Weights of a small model that predicts nearness at each pixel.
Model: 3.08M parameters, 32-pixel images, norm layernorm, activation gelu_tanh, depths [4, 8, 4], widths [64, 128, 256].
Rows from block 6 of a small model that predicts nearness at each pixel, named by matrix and row number. Rows with one number belong to one neuron. Each number is 50 + 12 x the weight over its row's rms, rounded and kept within 0 to 99. All counts start at 0.
Before each neuron's rows are labels from the 100 images, of 14976, where the neuron reaches its highest value: "strongest on" is what is common among them; "lies over" is the class under the peak. Only what is clearly more common there than usual is listed. The data: small renderings of single solids in any pose.
# fc1: MLP up (model.blocks.6.mlp.fc1.weight, 256x128), inputs 64-127
# fc2: MLP down (model.blocks.6.mlp.fc2.weight, 128x256, transposed), outputs 64-127

strongest on: yellow
lies over: solid
fc1.162:35 62 39 51 52 33 23 54 53 47 47 47 55 50 44 51 99 41 60 53 46 47 58 56 49 37 52 66 40 47 48 23 38 36 49 41 56 51 35 49 51 52 46 45 33 59 42 44 49 42 55 48 42 51 38 72 56 35 68 46 51 36 52 47
fc2.162:40 35 63 59 50 73 48 31 36 24 28 67 47 61 36 59 43 61 61 48 48 52 58 57 39 56 46 66 34 57 58 74 49 30 34 55 61 58 32 53 58 62 37 40 56 54 36 42 34 48 45 42 25 33 56 48 51 31 55 37 32 57 45 41

strongest on: blue
lies over: solid
fc1.78:52 47 50 47 42 60 60 43 55 49 52 50 62 49 59 41 20 47 50 50 71 70 56 60 51 58 50 29 49 40 52 73 50 45 38 49 55 45 50 50 45 54 60 50 53 42 52 49 48 46 49 50 52 43 54 56 43 67 48 39 55 60 51 47
fc2.78:40 41 70 66 58 53 59 41 46 33 63 58 49 70 45 60 49 69 66 51 23 59 59 58 45 61 58 12 41 61 39 36 62 44 52 61 60 59 42 60 62 69 41 42 54 54 47 48 40 63 62 53 35 42 67 65 62 39 64 41 44 41 45 39

strongest on: teal
lies over: solid
fc1.150:25 50 51 45 55 15 15 43 63 55 52 47 49 46 49 43 35 44 53 47 70 58 58 60 50 49 51 50 60 50 44 55 36 34 22 48 49 49 63 45 48 49 54 58 59 43 61 57 54 53 56 48 49 60 62 51 48 60 41 26 54 55 64 53
fc2.150:19 40 41 43 57 71 51 50 49 57 52 58 62 38 64 27 56 49 51 56 28 53 44 55 55 47 49 44 23 44 32 30 78 44 43 32 48 46 35 42 38 42 16 43 74 61 49 47 40 63 43 53 44 60 65 57 56 57 46 55 22 64 67 54

strongest on: green; teal
lies over: solid
fc1.211:30 72 59 31 59 27 30 36 61 35 37 51 41 33 38 43 49 53 77 54 54 64 51 57 40 43 40 56 54 38 31 52 48 47 40 39 51 46 59 40 51 26 48 41 46 30 65 65 40 54 40 58 33 71 62 43 63 49 48 41 45 48 69 41
fc2.211:40 46 41 43 53 66 38 59 48 77 67 58 95 41 51 28 54 34 45 37 49 51 41 37 41 49 53 60 40 18 29 15 66 63 58 33 50 35 63 48 39 34 36 43 51 38 54 41 33 59 60 39 49 59 49 48 49 56 41 42 37 50 60 44

strongest on: orange
lies over: solid
fc1.27:55 53 40 50 46 50 44 41 63 53 61 51 55 54 61 48 91 44 64 54 44 55 51 57 64 45 48 56 27 44 46 28 61 55 56 38 49 60 50 48 52 46 51 38 47 50 63 50 55 53 71 48 42 45 52 53 45 38 51 52 55 46 67 58
fc2.27:63 27 64 62 42 55 51 32 36 32 45 66 56 62 35 55 37 58 59 32 53 51 56 71 30 57 48 60 45 53 58 58 51 43 39 64 54 59 28 60 62 58 53 44 54 35 39 43 37 59 50 44 21 32 53 51 36 31 50 30 31 54 43 32

strongest on: green
lies over: solid
fc1.124:16 48 42 55 54 13 00 56 50 50 50 46 45 55 48 60 67 39 49 52 58 58 64 58 37 42 55 78 60 56 49 16 24 36 37 59 46 54 50 44 45 65 48 52 51 48 42 54 50 37 58 49 47 47 49 44 52 38 44 20 53 38 51 47
fc2.124:01 51 44 44 55 70 35 44 60 36 38 59 52 42 46 44 52 57 56 59 35 58 55 40 55 53 37 91 20 50 37 85 78 37 43 42 51 46 43 39 42 56 37 40 64 54 50 43 36 54 33 51 31 48 45 39 62 48 47 55 25 74 51 60

strongest on: green; teal
lies over: solid
fc1.40:25 56 58 45 61 13 12 40 58 54 43 45 43 42 45 52 39 48 54 42 69 64 57 44 46 45 53 54 67 52 40 46 26 48 28 54 51 58 57 48 40 44 66 52 50 46 61 62 51 39 55 47 47 61 54 54 58 52 50 22 59 54 56 46
fc2.40:14 43 34 35 53 69 50 54 57 58 43 54 78 33 63 25 54 40 48 54 32 52 44 50 56 42 48 45 27 38 28 42 70 44 42 32 51 33 47 39 37 40 25 40 67 54 53 45 41 66 45 54 45 64 69 48 55 60 38 58 30 65 64 55

strongest on: green; teal
lies over: solid
fc1.145:17 59 54 45 62 30 24 48 56 41 41 53 44 42 40 44 54 45 71 43 56 56 54 55 43 44 49 60 47 51 41 62 52 34 44 40 53 47 56 46 50 41 35 50 53 53 46 59 49 59 39 56 37 67 61 42 60 55 43 28 44 47 64 43
fc2.145:39 60 56 50 69 77 50 52 61 66 43 54 87 50 60 33 68 52 57 56 52 64 45 49 58 62 58 54 25 35 28 22 67 56 69 42 39 50 69 38 47 45 29 39 44 58 57 42 47 60 62 50 37 62 48 60 64 53 48 56 24 50 51 52

strongest on: blue
lies over: solid
fc1.20:65 44 45 50 44 70 82 64 56 55 60 51 72 54 69 46 20 47 50 47 55 54 38 64 51 68 46 22 49 36 53 69 73 52 67 54 39 43 50 57 60 55 39 51 57 43 50 38 55 56 47 50 55 46 67 36 37 76 47 58 47 57 51 53
fc2.20:64 48 66 74 60 57 61 50 36 39 58 65 40 68 43 67 42 65 68 56 40 55 68 58 62 57 59 18 57 64 53 41 34 44 50 71 56 67 43 65 69 72 34 39 59 61 52 59 37 46 57 56 33 42 40 63 63 52 57 53 27 39 52 57

strongest on: orange; red
lies over: solid
fc1.118:64 43 47 52 39 42 45 43 62 52 64 49 50 55 62 48 87 44 54 53 55 46 43 56 62 45 51 66 39 42 47 39 55 55 56 45 44 59 57 46 54 45 52 43 51 42 64 56 55 52 64 47 48 45 51 49 43 45 53 59 58 51 57 61
fc2.118:61 30 67 66 50 61 46 34 43 37 40 59 64 65 32 55 38 58 62 31 60 51 56 73 27 61 51 57 42 50 56 53 50 44 44 70 52 57 33 61 64 56 53 44 51 36 44 41 42 61 55 44 23 33 57 53 40 31 53 30 33 52 39 28

strongest on: teal; green
lies over: solid
fc1.114:15 50 49 51 50 19 18 49 54 48 50 49 41 51 48 53 39 40 55 45 62 52 54 53 52 49 54 51 60 59 48 54 38 40 35 46 51 51 57 45 49 44 52 54 54 47 51 59 53 56 50 51 48 60 59 45 49 61 47 17 54 48 56 57
fc2.114:13 52 53 47 57 77 55 45 64 46 38 55 75 47 62 34 59 58 60 60 33 59 49 57 55 60 54 48 21 50 23 34 76 39 48 41 40 47 46 35 46 49 18 46 59 64 50 45 46 63 50 52 31 55 60 52 56 49 52 55 17 57 55 51

strongest on: teal
lies over: solid
fc1.244:35 47 51 51 48 37 42 50 52 46 50 51 47 55 51 50 22 42 51 50 66 58 56 55 52 51 52 28 53 54 55 62 41 50 43 45 56 51 45 43 49 50 63 49 47 51 45 54 52 52 48 52 50 49 56 52 50 62 52 25 55 52 50 56
fc2.244:24 43 71 60 55 65 61 39 56 31 49 53 61 63 48 55 51 71 67 56 24 63 56 64 46 67 55 23 29 64 34 38 68 40 50 57 50 59 47 47 56 66 36 42 51 58 46 43 44 65 56 49 30 42 68 59 58 39 62 43 38 42 46 44

strongest on: green
lies over: solid
fc1.191:10 53 51 52 54 27 15 49 54 45 50 52 40 47 43 46 62 45 67 39 51 49 50 55 49 45 52 71 51 50 44 58 51 35 37 47 47 45 65 49 52 51 34 56 61 48 46 59 51 56 44 52 39 58 58 41 49 52 39 29 47 43 62 46
fc2.191:37 60 47 43 73 81 53 55 58 66 35 59 76 38 68 30 68 51 53 66 46 58 46 49 64 51 59 58 28 41 22 33 64 50 60 33 44 47 62 35 40 37 30 42 54 65 59 50 43 51 54 57 39 69 47 57 63 61 43 63 12 61 59 59

strongest on: teal
lies over: solid
fc1.36:28 50 60 48 60 20 30 41 53 51 35 47 38 45 41 54 29 45 47 45 70 53 57 41 46 49 52 44 61 61 55 62 31 58 44 50 57 58 46 43 46 41 72 47 46 55 54 60 55 56 42 51 49 59 54 50 58 59 49 18 61 53 50 54
fc2.36:06 34 59 46 51 67 55 39 71 36 43 47 81 51 44 44 53 57 61 49 32 59 46 60 42 69 45 32 22 55 28 44 77 41 48 44 42 44 49 41 51 53 40 46 55 54 46 38 48 72 51 50 30 46 72 43 51 37 51 44 42 52 52 43

strongest on: orange
lies over: solid
fc1.232:52 45 48 48 54 37 36 35 60 54 53 48 61 44 51 44 91 50 54 39 54 42 47 42 54 40 47 70 33 38 47 40 49 65 62 52 44 58 49 45 57 47 61 51 46 57 62 48 53 58 57 48 49 46 40 55 50 38 47 59 59 52 62 49
fc2.232:56 26 65 66 48 68 52 31 43 35 35 60 56 66 34 54 33 56 65 33 50 53 59 74 29 58 55 52 42 56 48 54 49 40 40 65 53 63 35 60 64 61 55 47 53 41 37 45 46 56 50 41 22 31 56 53 45 29 53 29 33 57 43 33

strongest on: teal
lies over: solid
fc1.94:34 40 42 54 42 34 40 48 58 51 62 52 53 59 60 49 23 45 50 53 62 62 55 68 54 55 53 32 52 52 49 56 50 42 36 48 48 50 56 45 53 59 51 53 59 41 50 46 54 54 52 52 51 48 62 45 41 62 36 28 53 50 55 55
fc2.94:29 42 65 61 62 69 60 40 45 37 54 60 49 56 55 52 54 70 62 65 21 64 58 62 53 62 57 34 33 64 37 37 77 38 43 52 47 63 38 52 48 61 30 40 64 66 47 48 37 61 53 47 34 45 64 63 60 44 57 49 28 53 62 51

strongest on: yellow
lies over: solid
fc1.177:38 41 50 44 54 08 20 61 56 52 64 47 39 55 58 57 69 41 47 54 51 46 54 55 34 34 53 72 55 53 52 21 40 44 47 57 50 47 54 42 47 57 52 38 62 43 47 57 47 54 69 44 49 42 59 33 57 43 35 33 55 44 51 59
fc2.177:35 39 60 56 54 68 41 32 53 32 54 58 52 52 43 60 43 63 54 46 43 51 56 55 35 62 38 78 24 54 50 92 78 42 45 56 28 57 26 44 48 53 51 44 49 49 40 35 41 52 41 45 26 33 49 50 48 36 44 38 46 53 51 43

strongest on: blue
lies over: solid
fc1.160:59 49 52 40 54 59 65 48 57 45 40 48 56 45 56 35 28 48 50 49 77 66 46 57 45 52 46 31 46 37 51 77 46 49 51 45 59 45 37 50 50 54 65 48 44 49 47 48 49 41 50 51 57 45 52 61 52 76 66 44 58 59 42 46
fc2.160:46 40 63 65 55 54 55 41 41 36 68 57 54 64 39 62 43 60 62 52 28 48 60 50 46 62 59 08 43 56 43 38 54 44 50 61 63 57 52 61 58 68 45 40 36 55 45 40 42 55 60 46 41 39 70 64 63 38 66 40 54 31 36 35

strongest on: yellow
lies over: solid
fc1.149:34 58 45 50 52 31 18 53 54 48 48 47 53 49 40 50 99 39 60 50 54 43 57 51 46 39 56 76 42 49 49 33 36 37 50 41 53 49 42 47 53 49 46 49 40 59 44 46 49 45 56 46 45 52 40 67 55 39 67 46 54 43 52 52
fc2.149:43 34 64 62 51 76 49 31 41 27 27 63 50 61 36 59 38 62 63 43 48 53 59 62 36 57 48 64 35 58 52 70 49 32 36 60 56 60 31 55 58 60 38 43 55 50 36 41 39 50 45 44 21 33 56 46 47 32 58 34 29 57 43 40